From a checkpoint of a small image embedding model: 7600 steps.
Rows from block 3, named by matrix and row number. Each number is 128 + 32 x the weight over its row's rms, rounded and kept within 0 to 255. All counts start at 0. Numbers have three digits each. After the name is the row's rms in percent of the matrix's.
# convs0: expand pointwise conv (model.blocks.3.convs.0.weight, 144x24x1x1), inputs 0-23
convs0.0 109:117118138123149181111114072127202115085121103125112099070074137119105162
convs0.1 055:150119131116111112086171153073089127166117205115157098126134131098170176
convs0.2 107:087116174122136093145115145101091093106159170110120104196172135184121165
convs0.3 100:101142149174180097146104133110171112149130124201114113107105158155182176
convs0.4 093:146118099074140120139155125133145169141113201125084073121165158173085106
convs0.5 148:153113100158137104090156113173120081180130062119146153124140080072148152
convs0.6 101:106151151180116058113105160090083122164095145134131147108133193145173126
convs0.7 122:114083106137100136077069149126127051153120134111123141139201116114165123
convs0.8 082:113115081089155129164110168118084091135174140153105089136202144111096162
convs0.9 090:121076093142191095124132208079130083145124120105107129130128157091100117
convs0.10 101:100120118099127178127138081144205080150127139162113109083109168111170161
convs0.11 091:130109125098174152103113110107087151098123117141137138167132116099139241
convs0.12 060:113116092103107107076121095112126123169158094056160093139128111106198111
convs0.13 087:105123126148099135177152132150120148150120161237111140122113102076144158
convs0.14 090:208136151120091133168131162100080121192142164133168142142138101097129097
convs0.15 097:082079149169150115160147101162209123163109076124138137163132120162147134
convs0.16 107:086170095110131119192159100079142210153109114125124130160126120092119154
convs0.17 103:127145075145071126202094113073133108102145173090114123155164114142143114
convs0.18 108:094193077129083105125118128141202086134112124111101107083112102133088139
convs0.19 097:119114066155142172109089133130196115104130149132186167127085087108103108
convs0.20 092:156140121115111129140038122120061119122087144073164120149134073108131131
convs0.21 086:094126142069158125162120096132168142152155150155160086201163123174120103
convs0.22 130:093120170167134122123085185117148103100104106116092137089132156131217139
convs0.23 125:113109155144163071140130110194158189079126151077099143121170118124129151
convs0.24 122:121186105105118110129061123186111097127091094105129074138104138100100175
convs0.25 107:190129136136121144132109183138106176145191156139174161178140145176132149
convs0.26 103:110101103130109152133108120098157115105107202123172105128087119105120219
convs0.27 076:138092129104078088145095152111103106142139174094142076130079102191168125
convs0.28 084:120151150189154128119102091161113145120117122144147133194192135139091196
convs0.29 096:096205089121093092096111087106087141132114077094085143110111114099150131
convs0.30 091:122163108084119111095124117121121079138074054136125063121161114126077139
convs0.31 101:141169164131085167169068177115074146122152119124102094112165128129164166
convs0.32 102:171094159180161150152093095154093173073140104104121090100125121114101173
convs0.33 098:181135100096066110123084122161134175148141162148077098148153123070130115
convs0.34 091:101204094120123061085160141078156141129144147122120154137107097169157108
convs0.35 113:118131090094078118107109167157179085122176094155118157144129075076136100
convs0.36 085:104076165111114094169176128136116180192145103117141161120085112133146176
convs0.37 085:094174121138159131087157087136072127113115083117159182122136100146073081
convs0.38 070:152112188124114150161105104111170109168059197123160145109136143110135166
convs0.39 123:100051109151125128085092177163088161095122133096135076116088127125100127
convs0.40 105:125168118161155125181088107145204165093141107133101133168150133175101163
convs0.41 071:177093110152124113133119133128127165147076098147129051113130107090101200
convs0.42 084:185135120165090108112136106118162131177152056116155101116115076081129158
convs0.43 108:103077116157150096127110182082133092128086137111096184143080181111110132
convs0.44 094:080097116156140134170148084182189111138115073124133130166178105152129158
convs0.45 091:098070106119095153111170116124117041131108137150124122089175079120107109
convs0.46 099:120121097182147166172103155147105169147116125096071068127180090121129109
convs0.47 094:117110133131113079097146128089116162145114119068082156128166081121198170
convs0.48 094:118136094092149109110140140089146102081145112135185148102068130210111141
convs0.49 112:165146174101139093196136160110135127171109140172189163098123139134126173
convs0.50 102:110188094193151122117152131081099074119128133089095132120156080102091116
convs0.51 103:190112146147102069080092099161139157114129173070109137116132100084119121
convs0.52 122:113111124166139090126125066128184107148126058125086126176128124183114159
convs0.53 106:173101132107149135106108075097132117106173196131141097111175133153109194
convs0.54 095:062103133110064148093131130130064100142111102095095140073157154146117115
convs0.55 082:083116144102099123079161126077138078095091083105174142139104141146073107
convs0.56 107:066116153169097150095135102175171142111157098125158118090133110076091171
convs0.57 111:181118100149138066128156128126109069129092115125098197109114174110091107
convs0.58 087:157158157118199159152169148143133126129092112096120191175114137115119189
convs0.59 094:135119143107096174128101169164144114106114163122214108071118079146148144
convs0.60 093:195078140122097097126109102144201150121109086112084118089114088146113120
convs0.61 121:101123107151132096145141096106144213094152163101061103145126129099176140
convs0.62 097:101187156154088133105176129124158113099063104070128098138109084103108128
convs0.63 075:153157162120179080107183112093135178110083151109108081124145084112147157
convs0.64 104:124095117171144129131087155133153055117145107073110155105074174114086111
convs0.65 054:119068157201128136128127098098141110129106177132163109122114120115167205
convs0.66 099:120149193164169125103173130157115113076115148165174088171092100116145118
convs0.67 085:142158157131045161143137117181154115096171157169120155130109160148169158
convs0.68 091:099159134183132113138175101156128119067119088110164122080124124098062099
convs0.69 104:202140139158159097112171096190137147147108102113133158117120069115169153
convs0.70 092:078162111082127099128138141087141144081119077143090154125145098124160204
convs0.71 096:104115168217120152125159141117149110135123107107142156140082062110171098
convs0.72 094:140174137177114157133141175129117200113113086120134108181176131184128139
convs0.73 095:130138100179145103092110171156122094182085099182178109109099105157138106
convs0.74 093:091123148161165171124097148077195119086114110172136153068108132143151147
convs0.75 112:157102103126120186130121069129137085094167189149171103157166148093115139
convs0.76 086:117154119095134128073164140077119099140140122124104231145121103145152162
convs0.77 098:113138085168130157195082094119138138119126177122174100066141156098102118
convs0.78 130:097086138122158111131128148115210122128088100112077188155138108129077108
convs0.79 094:094050147119152145180094126137142194096123132151111080156169124107111120
convs0.80 127:082079132133087183074126119160206135146143109142124120098122132074127116
convs0.81 077:142122110162082147112074114094157097139117083103092218129123111101153118
convs0.82 124:158085110147126107103123143105195102073111117146066180153130182132113127
convs0.83 092:161088112126136078139179162141138135151083090115135181099107111089176178
convs0.84 099:143131143111136098145110121146122148096164138111107130205204122163057145
convs0.85 090:137097104105112154108156133130144099135075183172213140139093111083115143
convs0.86 083:114140173115169081153146083094116146166126095176144071128146135135062106
convs0.87 134:090055118173127145125138143195095149109184111141125141110162110086094136
convs0.88 099:144114138124061121099096113152183187157110180153112107174099091121109107
convs0.89 086:176163158097122130173127124113175106167133149212161161163113130148160117
convs0.90 128:172144193093112136124140081166168120101131132073110146068129111112178130
convs0.91 103:147068104117081068159107108088119128143133163110090121146144086070166117
convs0.92 072:164176104172141106161085154091115164167117143123194151139114093179111141
convs0.93 092:145146151116200093148113143134161144138116152210176135096104106153088106
convs0.94 131:136094123117135141161110141108116082111169134149104054135172109061086087
convs0.95 071:158111143156106162163122078118139140176076096148170146121084142142072077
convs0.96 149:131111081105109104066124090135144088121087149138198125080170155104137099
convs0.97 116:058091131115096079109196130142101141144170160124101116116126096072149137
convs0.98 093:124145169151170111131133129108165213140125112142158145067095101128083088
convs0.99 054:087098103144104117168125105082111139115176108204089100135169101144139173
convs0.100 088:170159141131105204108108092116161122195091133170171124110120128122085138
convs0.101 077:129125104163100141097129148127176088214157118167168088119153180133121130
convs0.102 096:119106140186105136108204147116163188142136117131141154103138114083192142
convs0.103 109:065176143200115075118123146133082146107157120156137107112075118133105102
convs0.104 073:133094200112107116104089155098119182132122135119118124130127115202196134
convs0.105 109:143209117180134128105161137095124085114171143098107110177072120105123138
convs0.106 092:165101116134122071078105156128105126115064125096126155175169114129189158
convs0.107 086:118060138186125123188127097154128120128186094154130091154166107119118085
convs0.108 099:076081120153083144104173131195157153124166141163121137112108121098109184
convs0.109 066:164075146198136118119111135124115131121167113136092195110141117087171178
convs0.110 108:098208094170099116107159136087104107088105127093088133117159088138093108
convs0.111 126:125118135152086168134145108133176111147176101132131119081161138114173217
convs0.112 151:107165152136181114113131092113123117073118079116114090084129118066074095
convs0.113 099:131172129143155189136185117174122145111153062153127145108152145148144191
convs0.114 088:115094104151189124155181110118104154176079096165126155189102104143134129
convs0.115 091:170119125148156116140150130126106101182147086094192111204128138148109177
convs0.116 097:125095089121138127139194132146112073110092076195110099128149092091132105
convs0.117 125:207102113192128102121112103115062100110135140127164168094126145107103148
convs0.118 102:102130136182059113124113129198110187114163096152120097136110121161152158
convs0.119 092:200122131085132177092153123141134146115135096097104114081153086073170143
convs0.120 104:065101147117065143107133098123170092092148153169157177147107169156113122
convs0.121 087:143102151110091112161084165058115120095146168111114127157134072095170164
convs0.122 137:183101198084114148159134093116119131070127156085112140101147102134163091
convs0.123 117:133125138183122135149078151089117090082184114144121084160126108070124079
convs0.124 087:123106139119198103130157099086088114132126096153141070082103139114076082
convs0.125 076:061130101120115128058181088094102140106094152094116134120151130075123099
convs0.126 086:112152155110217162094139114164146158084110127117183149118151097138082130
convs0.127 073:102148122125148070108125099100169140162145127127146109187202139147102068
convs0.128 119:163109160108148083126094113161170113097152129147074116164191086123121076
convs0.129 123:163070135138126089090102106155128174085129143086142123078110054138144120
convs0.130 099:185147081103157127147148165097083107139085127135161090097123124093063155
convs0.131 108:151116134185128107203155111122141116098142157193148088096131090092154101
convs0.132 100:095144148167130128190146124103188189156133139122082124101149112161167083
convs0.133 100:079086173178157122124077098176107112161137130103149118126104089144089176
convs0.134 130:116166090152059132130148084056157107090124131083141111138087116111102150
convs0.135 102:183106105149147106148112071171135200156066166128143130120148136128114164
convs0.136 100:138095138149093153198108094152111120090112169195121126072131130098105094
convs0.137 084:102202101119053119112152141136132134113122160098061103126080101130152124
convs0.138 089:204086127139162088082094143110114082147086161129145159175131094143137133
convs0.139 099:102115125193112168170173113147088077131146095156133135146203137107124144
convs0.140 077:165120141122139098137135121145190231128135122104104129157150168080107118
convs0.141 119:101081110149121128075126124115062150068104155118109107107081112079099162
convs0.142 060:115104144135146185123081085111180094091084095178130139099090105094102114
convs0.143 089:122124091143146111173127110098064105127182088118095103160149179073155146